config = dict(
    dataset='melodies that start on their tonic, played by one synthesised instrument',
    time_shift_ms=100,
    win_length=512,
    weight_standardization=False,
    depths=[1, 1, 1],
    stem='single',
    widths=[96, 112, 144],
    rnn_width=192,
    rnn_residual=True,
    orthogonalizer='newton_schulz_5',
    ema_decay=0.99,
    adamw_weight_decay_other_params=0.05,
)
Rows from block 5, named by matrix and row number. Each number is 500 + 25 x the weight over its row's rms, rounded and kept within 0 to 999. All counts start at 0. Numbers have three digits each. After the name is the row's rms in percent of the matrix's.
# weight_hh_l0: LSTM recurrent weights (gates i, f, g, o stacked) (model.rnn.2.rnn.weight_hh_l0, 768x192), inputs 0-95
weight_hh_l0.26 104:513520526504495532469523463515485468483491502442504504472483472490567526485449495563464490451532487507546491490483484525495459498466488463479479528497495470465513539487478505535520519477528481465483512476480489472490451532470465487471464484514516499489523505499495492535530481521544516514
weight_hh_l0.27 093:480477532506477485492487474521485502505511514509493505501500502452529526453477521538511543480536488552502520504487466512522534471499485508494550541503510512505522505490487467472473496498456460495484472515467474470492486470515518444475479456478480496484516437477486456478519486529528535423
weight_hh_l0.28 087:500502518472468481501486500509517480523488486425519534487514475509492465499492517483470487490513470520457514492517451508452525463541447485484505513527491467505539507469493533518485477497518499494462519509478474523492510501510533479498462552519508494478467474533524524524507466462516530517
weight_hh_l0.29 103:496536480487474523526494523426489510497481514519462537481495518476501473499539513517477514485516534497460519494517514499521486485485474493471503529488540507527487521515519515544506520467493491501513477520525487533473497494492554485458477557496515526510516495507526460480478472522522534482
weight_hh_l0.30 098:519540497533509525486477486514463464484507492521512496553498505491504572497502507490466494507505494484535536495522523477473528513448520475527471473485466443483519490460517553509458531495505507516540485508525494485535473535454483488486520532503518512548541495507449516525510516503533482521
weight_hh_l0.31 104:506493477489486507523483485477529490481498465510551491506473460506496491463530455501497476529522501484511520503489495474469483509510546454491480518467485491513493489522493459524526526486497541488470514485481516508523491528489470490513457486509519494489462512517527494489533510484546546495
weight_hh_l0.32 105:524472573485534507529479499506522555549480511481463494499487482508529495512514485490512514479518470507509482524480521500505488508518488485501483459505456478473482534538484493519500517467468478534487517540534529492509511538508443488521516473518515534490518508518501512467537492516475458519
weight_hh_l0.33 090:451501476492480470494485498540467554457508494496508446483500520507500480486497482491530497490524504509520472494562513526536466506493478459504511533515495470470535501559506503522492500461463451487492554507503531479494501554472523533500515517517500433511496498509538468457512509510543444461
weight_hh_l0.34 101:463512482482443508494529533518493533544515531506495465506529505538501489533531502521511456536492499462524496484485484523501504480498501455507463508477505514476539486542531513494496528473486466517501523482484501586472498529529469505460463533499506523473507528519519489481477461464508475478
weight_hh_l0.35 100:542488551476532509476522482449484519475501492499486515497447497521473502475518506525470529475493508505478498468547504537488504526505515482496524492503445514516523486529490488518476503542491539500506519547460493485514553527538524533470477499492495524529513461489465483462522566500474467470
weight_hh_l0.36 092:510468534471458463520484523482466492463498454491509506515490487500499486498477489524490521515462515470489529504476490500475486490456525502504489452510505523514494512498477521479533504498501575487473465491495448545510498540531500509519527511533531537477539479519534532492499481507528536505
weight_hh_l0.37 112:510525540514495505458488549478472487496491510530511530495487462456510521541500483524469491497484499506484513508550484497471476490528522545530523504508474527503513480529507514488497533483467491486513482493531491490460524516513484496462526503497491506505477500479489522466506489483541473489
weight_hh_l0.38 092:464452474500512541539530458530463482542488508495446528557511520497451511503515502509493532474479479516485515466486473479475493511510519492483516507520497550554478520499471511463471494527526487514474455504497499461490504486497506496483509490465485535504472473466458507487489501492517485532
weight_hh_l0.39 087:486524484486488528557523490522494474504528516490502488524460471496541521518508472505524503541496434509484515472495443541489516509488482514503503483477547533530500485485503489490545481484444491496498492476505530464522506504514489503473520493511516502496507530515476479501490470478470523504
weight_hh_l0.40 093:522502490510558492501493466541508553486497518539511471488477499524487511481506499501510495497486461493509517481469494543492517497487504534490471521538479540535467554548544481472464514499458452502521439525478490513475496479490504510520523479506486505489480478450477428485480486494510475512
weight_hh_l0.41 093:488523491519484502465521502542515479504509493530490470493489497500501485468528538468490514501585541498560516511535536512507556530512465495478513520502514470445476476513493507483518488533506470510503532488518480490472494515494477490492456506530514503493489472495504493539457532478506469479
weight_hh_l0.42 104:543501476513448502517487502501489485509476529526519507511479559502506547477508500486490526498488510549519507538474488518484513517473531454490485534523484499505493499501523494503499491494472479502495502466476510514476548480497520497498513509539522520534488539433476552527529481528507501480
weight_hh_l0.43 089:508521536520472499527542505486549514451471516524504494502513512558483456526516488446488495520444454498514489467506443501473487504509465499521503486517516536498502521517500523483517517527505470502529501495488506532469560512470527544467493497510541476525526500509469524489497508498530497480
weight_hh_l0.44 081:479502519447462496484490518481468504535488486470529509495503486493514476477470499500493502476477492460485492511516492527532521456498486509521544498512510458476490517549485462482502499479531463499502491474501451511524565494496451515481500516532461522544484527509476482477461491486527507498
weight_hh_l0.45 118:477482501523486506508470564485522506522499495493544493510473446536534491466523457531485538473509481514473494529506455499493505503503490500509474483545534506479494502527506512531495502495494477497478493466512564442506473534463506534485546476527489479509509504507498509488508521508514484491
weight_hh_l0.46 106:496492472539481529505434517476522486482508486519490509495482498516531512569511514496492481473473463486503475542542500506474480469495502498468486482528475518492520500510541513497453502478509454467503532474524526443525500482505547475492477536525534502493491509460520513493522497477534485481
weight_hh_l0.47 104:518524538506503516531539507502524488502521512500522487472541473471468488509554472522539529475556475521494514511475474519450514548490521489543508457506470521479502487546498492472500472492528511495503502505498491484532473508464488474509494502482552517450505484541497523505510468519527464484
weight_hh_l0.48 090:508523485511484486513492506523458457474530481517516506524462521494496505534471507488521517494513487513518477505452511501510478481537505530498475521483538492469457521497522509499466478507526470515482487485522508526522503524479500467437476478545504525479439534537537474491486550451498480497
weight_hh_l0.49 087:507498507517512442524530448522514506513515537480520507517527514490518513515535500509489450505505466513497511483485497497451449492494493526522522528549525537543528555495480490453498518490481514496490478518482494485502512493542496518484458509532531534486530417528493526459496540499505500513
weight_hh_l0.50 115:516523537507517525476460522495479531477496512442517497515525479476508511482513485538510504474481495485542525524501498520451480498509487464502475512525575509507542498522531500514513488505511520494428520461513461518532495578548506490463476521526500492499544523499513482524489500504519518480
weight_hh_l0.51 088:527515525508484492511455470440484494493505498488470496481507506523473508515474494522449503485456496523508524457523525501495509485517502471478471460539512533495531498469504454511512498470506494487547506497546479534493511528478493463435481509509471476495497511513527519470504517509497496520
weight_hh_l0.52 090:521485500489505499504508486524509486504516516449491450521535516475480493490520490486516486492513506482492464506510488491509493509489465522457492444488513499482500483522471517515466548511516486536535519463533491537487445515462523547486434478515501469527505509466505481492531497476508489525
weight_hh_l0.53 096:505472508497491518503504513511504466496449519511505504490524452481467471495512463513495483507480518506487528507508527458462482476460446453481481445483517453494438498523521509524482506489461477514461497506510505530523523477445485528475508487524511481538546510492463505503492488472490510495
weight_hh_l0.54 104:493510550473492447494446494474462498504503519509524465534558504526539513476506524510506515507468489528474511524468444539473496506511512475526490507495494515483475486490505510467428545514485468491503531493494466482534515516508512485516570495483549474435519489466515502518459508525471517467
weight_hh_l0.55 092:472479527526528503544495468464488543535498511505529516499450497529541527487460483511498463513471517482462498517554511512474455480511513494485505513518513508498518493511491493533506509465473514518483502487474503521516526537492531521511488467476486501532480489477524485505481508519530482548
weight_hh_l0.56 113:493519512420454495511518513501491464500464502521530511498567459468466541521510483508496500513494460522467512502488519517467539498461476503467493519488481526522492465496457487536517497501498479484518519508504487489494508501493487483472509516504523528499529499541530489482511505508491518508
weight_hh_l0.57 096:451463521527480466468488522501496543512519493511516488454480504520515487454484515474476490492513487493506457533505490535470514515488511531509553472485503512442512508517483530512462519545521487494485450474512489490502493493489542516492510465477525503419505488538490480475467495518521549506
weight_hh_l0.58 097:508512489512503459481477492519494505491458514467470479486468503452512523473475511480511512530462495503464487507518470528516502484501439511463476469491561516484488539455478513512526485476498481493473475501487499533505498541478489488489524536513532495498495531495492498488506523523519480488
weight_hh_l0.59 099:504485521481507522514512520533519475479473497552498498519495484530470484495535502458527505544529516507523557459525515518490507487491513472485488494525492501480513478555477480517496500529517481482502504519579492553503521476545495440509540468502497493501517497508482476498504496519469479480
weight_hh_l0.60 097:471507473513498535541492478506544521459501480476543452496474496490513500495490520527480490483467500497542483468491488535466485526515481567494467465523492537522479465462499491498468480532549508484500445508472505513505497505473504492482520525487544522489550528516517481493490484487492455497
weight_hh_l0.61 106:435503586488468501437469510509502510523478524563551510533495482512508492474528493557511487523537513498478532497473527518510495506503466488520471507473560496477525492537487527474518515520510513489479513483457512507505479556522506496482525536501517491491504508510522532496501449517486485478
weight_hh_l0.62 102:500464471542479550523550491521503515451427518484547530515496499521502495531495518484509473505510485556497507541502498545484538489473509480512532511487526522506497519508510485534474486477461510524500496478497503491532524495509538516483554505509522454483487493519513472507537500536507489500
weight_hh_l0.63 095:490466483553543539533494524495528510512491486490513482447493511463504547475546486519501498480505559459491479503521503487458500496482487494499443504511508475497528556485487508543503486512491502506446503513460498451495469499476495493500513478508508503512463461501518502488509507471531497477
weight_hh_l0.64 085:474479512495489552464480497569490499568520549478502481522529499498484550500509539526543525519463491521492492474514531481473493493513496463490532528501452483492539513514476522484492512514496478505459487496524484511503537494486456533501511537485480494489457514476480467549471510453491489523
weight_hh_l0.65 103:524524542465509502517491454492486463499481524516516498560488511511480499488519512484495529486548511515491495498511511477516533488538471475507499469519539496538517467470512526489525499497474502538481492494538505563508536526512505506449489471494528489439436488477479535537497529511523452516
weight_hh_l0.66 113:476522498503531519507516533539467521508509500476467491476486525494485503453521469515525529522500487535499454527499479506496490460549454500503493488506502460527506546483521511468496509471553487510484526506484476502527484529429533453493523521484506470504504528452533489490508488494474488484
weight_hh_l0.67 109:493496499500501487431492522501452482512508507514491537552483485456541520516489518527467521463519547509514519537477505499476469501496477527491471496490508509472510501511476486503488539514459470502471499475541502513505533545516487508498510501535529458494522509499480511484495479476552513468
weight_hh_l0.68 104:535510503471480473512524553482524478487509465493517511540476511490462566459513489492482504465478523551488528515480468483482508483439496476482486479515460529455482522491560512498459508486492494508483522480507537520522530476491499529510489558479474538499499484502470513528490534481498503513
weight_hh_l0.69 098:499496465510504482473470475540493546490480498503477563523498514461542471496519503537448514491505523493508517533524465489486471513486487485497521470470497476510484519506502524499470496494504530500472509521487536549515484576488498510496511529529505522539493492518485535483431477511525479499
weight_hh_l0.70 092:486463500495536513435462493488513495470498481476542462530459495501497514489549525512549522495506517487471508459499496487492484513500454476465520505505526554505490500521491491543503512533472507529520495519538468529503513531494523574484524486488479505525522505509546511510479482468493502530
weight_hh_l0.71 091:505534516476452456487497517521477514447478547529499513545491471502486489501524463498487527519540489549452507461486506473554500478477452472476511512530493532513513461474536506512506517496463466491519479499443469497561514486510486508447506455515506514463514468534512479522482509476492506526
weight_hh_l0.72 109:474497489540487524482522533458543488516473474480520486483488467504512501471509520475506471538526497523508538503523510489472482518516474463515500504504530520490511510552469503506507527490507508472524493509455456512538508564470482508496490521531555506462468497523493506507513478533489463471
weight_hh_l0.73 102:502487482533477456520536484498472493520538548481533500507522472508506483472479523522493489493495506437536510527544504494508503543500487523500433478488473506471502462493541472469506539482537499523527478574515524481508525523477540509443554473510523519500472511512479497541529498481543519528
weight_hh_l0.74 114:457536544508479478499497477494483490473487502489547456508486536474507549496510524484485504501511463478535481486482485482463485451479467477462465514498460492486508498487542510443514518485514510489501520508531557505538471494447495503516516502475489524490536527520465508496511468540493535503
weight_hh_l0.75 088:506553502515554464465530494510500482469555480569483534504458532470469487502500496468478496539506488533463485432499471460500527488519483467478476496478468486478530482490450510525513495491510480488502523513476462472539504493473437493493516482470522520504502561526499500486470507476502505483
weight_hh_l0.76 102:504548512536448487488479494473494503510501529502537520472535495483502485493490481530483522468462469519459490487489541476490520523488461473467497517463505516507512493493541534536480507553489488533490493520486489436493487496544505549455511492486496528470472547514503467528526494491495501487
weight_hh_l0.77 097:514468482559519514505511511468492463549484526454522492476514484463478481483520470472508493517464503502519544501532495473550495556510497456496497462506483499480477489501526511463490483568515565531494511482515505493533498474499490482468484500473521514541476541495552471488513484539508514491
weight_hh_l0.78 090:482489462484504496460481500525498490476475480456457456494460511498518528520487511516483499531554502525526540508482534476508458468524516470489506472503516511522492514479528484530485510533499468498519506513500538510469492485550497529496512493574493498522514500502497502522468492485466545493
weight_hh_l0.79 097:490497515508480506508464532534538504511511524480490470505474490497492531510540480480485521525525517491520513524541489477517543476515487512478501524550493522499508505527494511532476535479501472523479474495492435481532517530480464492459498496475530537548450535507487455554498478472473506492
weight_hh_l0.80 089:525523489478503510519498441485504533491562541514511533519439529514479466523465444507467494495480531485476506490508473498540512449447553472528489477517495505490511522502497495494526502499522518534498494491505491519508490467504489528534503443505523546497448527491498502514454506494515501506
weight_hh_l0.81 099:508502510530492568482472516437509498484523499520483487531505459506512514475509535509503483463500500534482478536524498501515514547471457500493461525488497487477497478507475497484516511507471517501523486519484535506497535513480507434461498506526537484487561515507527497521510509502508531462
weight_hh_l0.82 098:493516492498486487487524499528512532464457512516469481529509544462537527507506517488460478521514532519519511480519488532459523451491492475526487534525504481533488482526508453469490508531508479487481493481480477473491499533489500518467502490525530519510519490470543480479485520481468507521
weight_hh_l0.83 108:486498531511496498504499543472484513530485524481501490463475471472475512462517539526493480536513486507519512504481510505489527477479479503497477492497527495450510534493505513470490489486478489494467455528499512512468534522489502470427549486512492519532512537496542507484469448486520482486
weight_hh_l0.84 107:437523477517480522495514504530530490484478480498507508503488463480473504486490497524507523480521540487469474476498514506503505507532512488482489482512417526503514497515551486564500506470499516516472485497478500479503494493461482476497492499513548498503460490513500494558498499558516479464
weight_hh_l0.85 104:476495489477503504516499521529478488487515518481506514492482513476474603491508501534504548512455510424492492532533485498491463512542475473527526510533467451477487517494498483507493510524457501538477460506475455487497508518494490480479487485462508524524505539539478539506508485531509502482
weight_hh_l0.86 096:491486593524483456490493498453495498528438501462502480459509517543493529493536512492485522508510517508507517502491501493468519531520510504454500478494491525495561538473479497497493468537467491510500506492512493460486503536488513512510480518546518495518520509454529502483488461484510482501
weight_hh_l0.87 104:500501469520535510506448490489496490464494488455555511468507476469520549523500484476516510478496496493496570492506498499500504463495505449515457499496483491490472519484509491470474487519494521476499440531459532458496506492494493525470471511521532467473511471435574524496504507511508485528
weight_hh_l0.88 101:513506516460471515481470511493496502533470496475512480507485483515492521465443459528507522472477530484458536467510509531521481497576479469471481465479513502519508529499526521489518504479500503489480493499455443454532487508495505499446481486500486482501543497521535470484503534518486489503
weight_hh_l0.89 099:499473511490538464509543486515483484531554518470478489462546546445493519507499458507524474475485569531534458515497483523464543464505510518521494526478501468479507517474512476523509508533495549531514491489453507503507497529494524494505512522494484481531491506490497509546490465496512519474